Rows from block 17 of the encoder of a small image VAE, named by matrix and row number. Each number is 500 + 25 x the weight over its row's rms, rounded and kept within 0 to 999. All counts start at 0. Numbers have three digits each.
Before each channel's rows are labels from the 100 images, of 14976, where the channel reaches its highest value: "peak at" is the part of the image that holds the peak. Only what is clearly more common there than usual is listed. The data: rendered scenes of coloured solids on a plain floor.
# conv: 3x3 conv (encoder.blocks.17.conv.weight, 256x256x3x3, each kernel summed), inputs 160-191

peak at: middle right
conv.34:487497475486472487521522454525520496508476497519487474525487510507445482490491514524552480534505

peak at: top right
conv.89:529504523471515481471498516481508487479520532495495527476508475502515548495527512444470534489508

peak at: bottom centre; bottom left
conv.26:506555523509504453502479493554500519507501510504496515523521445494500518501533441538496501491525

peak at: bottom centre
conv.192:485526517459516515513444527475488507483478474517493497503404474521444504448426499485439478492485

peak at: top left
conv.55:503518487509478492537483500515487506489522479514515496500495467470497507539471506525505477529525

peak at: top centre
conv.212:471522508472461487486486505445527485513509511490501491496499518474508494475468512522497501526494

peak at: bottom centre
conv.200:478531470455524479468493483537464485508474491497531515524468502506507460467502497505511519529531

peak at: bottom left; top left
conv.236:473499468520542561555515549497485523510495505521464496513508480512525512500454488530484482445474

peak at: top right
conv.150:507509506502489520487476482448502492494515465516468522494503499469472512497488501510451489465492

peak at: bottom centre
conv.58:542526506473532510466510480534530516452508516472496480513481479530466512487471496532504493507485

peak at: top left
conv.243:519510446445497511487486499520521506500549475466488485455511490495518447504418495505463500499506

peak at: bottom centre; bottom right
conv.242:457491487531525546475528498550480496491490491534490490478517509520498503545512474515528487477501

peak at: middle right
conv.247:485504490491513531554474507526481487498507501484523480499471500467488444474481494511468492500515

peak at: top centre
conv.214:481493489523522506518518512545498488492511484508514467500502523508488469485507519543473514524483

peak at: top left; middle left
conv.86:463455485528462550540492537496511477530479479532496471484473488468498490482505493501499482492515

peak at: top left
conv.2:524498476529550477527478508534486505530511496495525509515541493521461510552507530522492521473544

peak at: bottom centre; bottom left
conv.167:484523518517553538495531480446505492511473456530490494506468505488468495508545497480500510492500

peak at: top right
conv.202:524508515516484473504492487484465472504490539522479464503485471512498506505498524504548512528506

peak at: top right
conv.38:497471505481485473451495503508482534484497475508507496494469427468477476486515472468538500482492

peak at: bottom centre
conv.194:489505550480540529496482479534495482523474530507571518499502502458529482573507512555482510485516

peak at: top centre
conv.74:532502517488469515442512505511549526487503472484455509546497490514524546476506509514489505547529

peak at: bottom left; bottom centre
conv.11:497453454543472582481479476490518463499481522517485501452503515492478479500541514506499509493450

peak at: top left; middle left
conv.164:498471481482541531452479493491502508517501469512506533475474535447510495507503506506450481506497

peak at: bottom centre
conv.51:502450457504513540466505469569549489495516523475493525486503499556486483485466515516503524504522

peak at: bottom left
conv.83:517508490491502499518505505431523501489485490499488468438493461553482519511504516472439488482518

peak at: top centre
conv.47:478505533521553508509521490524471483507503489508512484456507493468493480522508489532513530520500

peak at: top centre
conv.208:472488478501517508507512469526503449516452513456510480465459497433497499477497473529514488474488

peak at: middle left
conv.187:459549508514485530497470491507492509507490501499489534546513528405485479526496492506499507467484

peak at: top left
conv.94:492470499489541507453489487502494512512515485539526486508508503503496516525517529518480521538502

peak at: middle left
conv.218:475509496507513496502514454550469513502480514489533488450445494501444486485478479482528513479506

peak at: middle left
conv.45:482550490468479502511505516471532517464505559521530497478467505504504468487489482515501525501511

peak at: bottom right
conv.131:454491481462517543556500502472490499515543484491462463527470492510490483469474491452463483508490

peak at: top left; top centre
conv.162:484490488496545483513489478471512460493507487519498442467481520548450516543491470469453485492535

peak at: top centre
conv.134:507517526485478522497459521457557503490525505492502508530473519496511512489467503481456507475507

peak at: middle left; bottom left
conv.190:459499486541516538503516506535495519488482489470519452504540540479519482510516536525516514489472

peak at: bottom left
conv.140:479495523475500502464475491423525458477490500508495524477508506463486580526502511484455477489502

peak at: bottom centre
conv.119:500485493489492479496491489566538511478479542482475541528486484437507471487507499458539478492461

peak at: centre
conv.125:481474488471513499483536498518513495496502496507510451504491472451534510477500501518493478475502

peak at: bottom left; bottom centre
conv.147:479467447512511535484509503473495506535484506477559466487553465512499491511499490599489513497464

peak at: middle left
conv.185:507479535462510494482492496520502510469490501488494500497491533520502507493539520515534494503462

peak at: top left; top centre
conv.149:519527478525498482519494476500513522461558536482502513504473451483550476469507482489523502517518

peak at: middle right
conv.249:498490522521527481540493489553485501479501519508503517522533520544519474463537461535574492497520

peak at: bottom right; middle right
conv.232:486495516496461478491507521462493528506504502477469522537496524470494508457501480467470472477458

peak at: top left
conv.230:500532495508523506514510523509526528461484493473521534471523513498507483502491522531499481494492

peak at: bottom left; bottom centre
conv.31:486464468465486503534513486511492484454493458528514501500506499506485486549485494509486526504519

peak at: top centre; bottom left
conv.43:510485493577524535537533493485499465495487538537527553494504532464500511552511509521491493541514

peak at: bottom centre
conv.198:478510534491461494488493494532505503501462521470511524500535471456482488507549498561465504495485

peak at: middle right; bottom right
conv.107:482495468520439479483528487481524502475480534459529475486473499501527500500520512492541500492520

peak at: middle right; top right
conv.78:518502486458502484486504534503502506526481522494530503481539554500538504517503493568514480520512

peak at: bottom right; bottom centre
conv.66:502468491479486451500491521530550497481504499500470504489503542437519479514503518481479494504470

peak at: top centre
conv.144:516543532547531480513530450507481459497510513496475499475508503522489507517518516517538504525510

peak at: bottom left
conv.93:492523492512550527480519529523484504473520509487471512506463514471493527532486522523536488502527

peak at: top right
conv.112:519481506510479486508530499470490505532488512516528513506508462521461525494459420498505486475493

peak at: bottom centre; bottom right
conv.22:504486514512495547497506515557489498477483482491503525512516472499540467511522492522494525494492

peak at: top right; top centre
conv.52:487510488531469486509505494528500488451491475458557479501552485492488542496473508484517516517494

peak at: top centre
conv.54:519533489488486492491491524489532511486526481476483525513535514525503573499483546497493506501500

peak at: bottom centre; bottom left
conv.181:485525458480476495492463490566445491494512519482478488462524492466502530518488515486525493505506

peak at: top right
conv.75:447476533508479485483534517491447519517485518468477504483516495462479510503471517529497524500465

peak at: middle right
conv.70:529508461510493489481504485502498542494514475504464474533530500505515497498487488479540510446463

peak at: top right
conv.50:494491530499522533505509508516488507487503540499432490473477498529532493520494485517497498546469

peak at: middle left
conv.179:489543491568505525471475483504473487525493506512530484519460519430530507509519524471499529522493

peak at: bottom centre
conv.9:510494507531481525509498474536492502506505482532510504533487513447522499554521480483545475498519

peak at: bottom left
conv.17:504511506479542504500501489524503463461497550462520507492483513444512492513489478508514511506485

peak at: top left; top centre
conv.65:497502467424524508528523503463502500471512523527500510496493456506489457454476501475488499482520

peak at: bottom centre; bottom left
conv.90:475486497490505470451499517473499495499474514492532485496528495502485537486447528489506508550492

peak at: top left; top right
conv.130:540487515518526499535492513499519529511508479524494472474482481540471508488438511492467492464478

peak at: bottom centre
conv.35:477542472520528506501544504525498439495509498521500529505520498423516487537519502510553493513510

peak at: middle right; top centre
conv.193:473505497484495479492484478522471505451500501488449480522475568451524489524501518473541501449489

peak at: bottom right; bottom centre
conv.188:483525545473504495429502473523482515475491481459547517504498523439509480491506493500528503532466

peak at: top centre
conv.136:497505483527531509536499475526499472506507513518502525515477516416533497495525505499502529506515

peak at: top centre
conv.122:459495521490466468549494483544476489517485520548508502436556522469521497513526518502512492495539

peak at: bottom left; top left
conv.41:526535572446444519478471506488506535492504475507494510550518484499483498492482499506470511493486

peak at: top left
conv.178:497461555522491446527501487510488503482511544542531459522493500510499472513537492520481559495537

peak at: middle left
conv.29:513491496473517501507480462526515514488490478464511462520501538531557518555462548488497513467531

peak at: bottom centre
conv.203:472521487503458451484489500552505498486494485520495503450463540436468509489501499501498515552517

peak at: top right
conv.49:535470520485536457479517462527467515447483556504503499471529523532501501520475498497516520496550

peak at: top right
conv.189:495530493488545518490498476532487455528486490538489513497525527521531475503474496461519498512525

peak at: top left; top centre
conv.159:496484477476492534531488529452511492478475471516507491524483445519482484476492508480432509474511

peak at: bottom centre
conv.82:512495474483505446452511488522504493499473518483491522527517519432545470506519545491531523550523

peak at: bottom left
conv.12:512471537520461508492497508442517531471518464550491514476491488556473501524489516472504486509538

peak at: bottom left
conv.155:494527481504473470496544486462509484488494495468457497468501515512487503504504485500488482509514

peak at: top left
conv.5:461485487485468494508485501517489498475461477506526521473507504467485456496477495588504528515514

peak at: bottom centre; top left
conv.137:442503484505498478483456473480485533486512485505460476470477493469507501479489557478521514553512

peak at: bottom right; top left
conv.153:500500472486474516477471526440500520469540484516513486524479489526492510490495493446478485461472

peak at: middle right
conv.138:482494514476492455492526520476469530491509553525496520515488504465523534470464488472483493501522

peak at: top left; middle left
conv.64:480465483452488513544529527458487491542474510530468537490457451510478478500460499474500487533507

peak at: bottom right
conv.196:497523551482529493503505488448471497478523486504479482470488495488475531516482509452449483460500

peak at: top right
conv.227:497499531504496482547451508498474478509465495511490537455496471485530480477476524532462484571490

peak at: bottom right
conv.124:518481527506499478475471517440493477505512515528489492493489495555493499478505487497503457449490

peak at: bottom left; top centre
conv.92:513524486466473529491458510437507510564509479504548518476496490531481497524479480493431516501481

peak at: bottom right; middle right
conv.121:462476493512483496480504482507503528496501509512508490507510502527447523499503496533486510504545

peak at: bottom centre
conv.238:483496493517491472534537472501471497497480507511522477453506479488466460504528492549484500555535

peak at: top right
conv.8:508497484478537492550477527445460498513529472482538525487467443518471468517472490497432507505481

peak at: top left
conv.32:457488494562519533490490502522479524460527496496475496540500529469499496521487509495514478532490

peak at: top right
conv.67:531530530473522494504469479475502525509537474522482501516516499536493473479480498478460486466507

peak at: middle right
conv.219:499523538507489535519497491511487483484511462506465476477466524483490470462527504514495488474528

peak at: middle left
conv.3:516469479456503505447516492425483496501486465482488472474502524429478538492523495501476495485536

peak at: top left; top centre
conv.253:469522511514501492500503496511454486500494514529477514481473496476513512483482487487502519507522

peak at: top right
conv.63:511530534484475499462474502439503513538522489506456490478475512483469516498491474470430493459500

peak at: middle left
conv.157:498501493541494509543516528507480535528491473527489464487508466474507469517487510545498547496496

peak at: bottom left
conv.174:490488490513512498532449490482541504526532481526520501520469462517471489504478509502474479452482

peak at: bottom centre
conv.177:490429546535494521511518510526468471467523529467538485486506554492501468512488515523483495482504

peak at: bottom right
conv.27:501480481522502487487513515530476514492503493501507500521521523498513482539495511476564457464464

peak at: bottom right; top right
conv.113:496475470488472564496524492432497496504513462447519456534488521520461491466452498443448500497460

peak at: top centre; top right
conv.252:527492493488503502534516535522475497469470504469424490471473504513485487493541505484523470543517

peak at: top centre
conv.133:468549470505493525530495493480467537508543480455484480505527544520513478462467510523490474487514

peak at: bottom centre; bottom left
conv.217:459494466529479509515490494525480513494440507497524483514489506456488502479538506495516505516500

peak at: bottom right
conv.175:485526464476516464485456486509531496493497497465476490519500537473501444478485501496452472463464

peak at: middle right
conv.128:484522503433486477515499473532503480481516530512536491452466458461459500544502506530529504516515

peak at: top right
conv.223:504507500488505492508513477506519503458495526472482496502529540469527499503504525509522496553487

peak at: top right
conv.173:498494515502530476519493511510498530477515517524503477530528473501461512449477509498500458491600

peak at: bottom right; top right
conv.171:508476511479478481468456496484481537508484478542516504521494483467499504503510471466494463488503

peak at: top centre
conv.1:524521509505554490518498485474443491497500498523508493473493485463523453503499526514519468498511

peak at: top centre; top right
conv.62:508530484538489469455547471536498480449507539501511515497516514499509488493506499530584487548484

peak at: top centre; bottom left
conv.143:535483519502475517473489540470542556515525520493526533569504486548504545488504531435480489493523

peak at: bottom centre; bottom left
conv.14:507478493501508504474506504513487509460469504509515493506473487464518480541538536536487491450444

peak at: top centre; top left
conv.56:530485552496502476510490530477491531462521506495497499468507481477461507507475550510520491531503

peak at: bottom left
conv.23:495474482436481445502472518475492504480504469555485485503508457461508462507520491491480487494520

peak at: bottom centre
conv.16:535512497447488496486506480489492511475498527455491446505484539473521501498525471507485486510460

peak at: top centre
conv.160:529520498466520490461492515479509498493536498450522502551508478548508510481478475471449549507478

peak at: bottom centre; bottom left
conv.111:470446520491484522520544500488517493510522529494527533475507515512483528484527476540518498497495

peak at: top left
conv.87:486521553484503475529501498519531506493470493539461471492490451470502480483447518528487491451469

peak at: top right; top centre
conv.37:494522472511508538493472513505490500524451509507524502489465482466503458512469524516501502469538

peak at: top centre
conv.127:513507502522505532461499499450514512547507503522482515515509484536459508477494512513479495483520

peak at: bottom left
conv.110:477473504489486489466461477465477482520476487512544543476531544464507515500518506529506477560503

peak at: top right; top centre
conv.57:492466518507519500534501499562483550498490515536514489477503528449486455501504521474522499476493

peak at: bottom centre; bottom left
conv.148:486480516484465531503526502489498497531458494529496506497497538529460493531527501525529485512463

peak at: top centre
conv.73:512456479485529514497527492491514507532537494518489533473531520539519518486480514480460486442494

peak at: bottom right
conv.101:536516521508486502481505499498470471469525480511555459515468455502498481481506467490516495534507

peak at: top right
conv.118:510503506492507498464494521500466528536530496499512531553546516471541487486525497515528491554463

peak at: bottom right; top right
conv.18:496466528496544531472530542485492483512495483499498526514499494565489521495506464493515491458495

peak at: bottom centre
conv.168:450496517521505488533468501533477496482472472505506504446486525473501468505528511483523445444512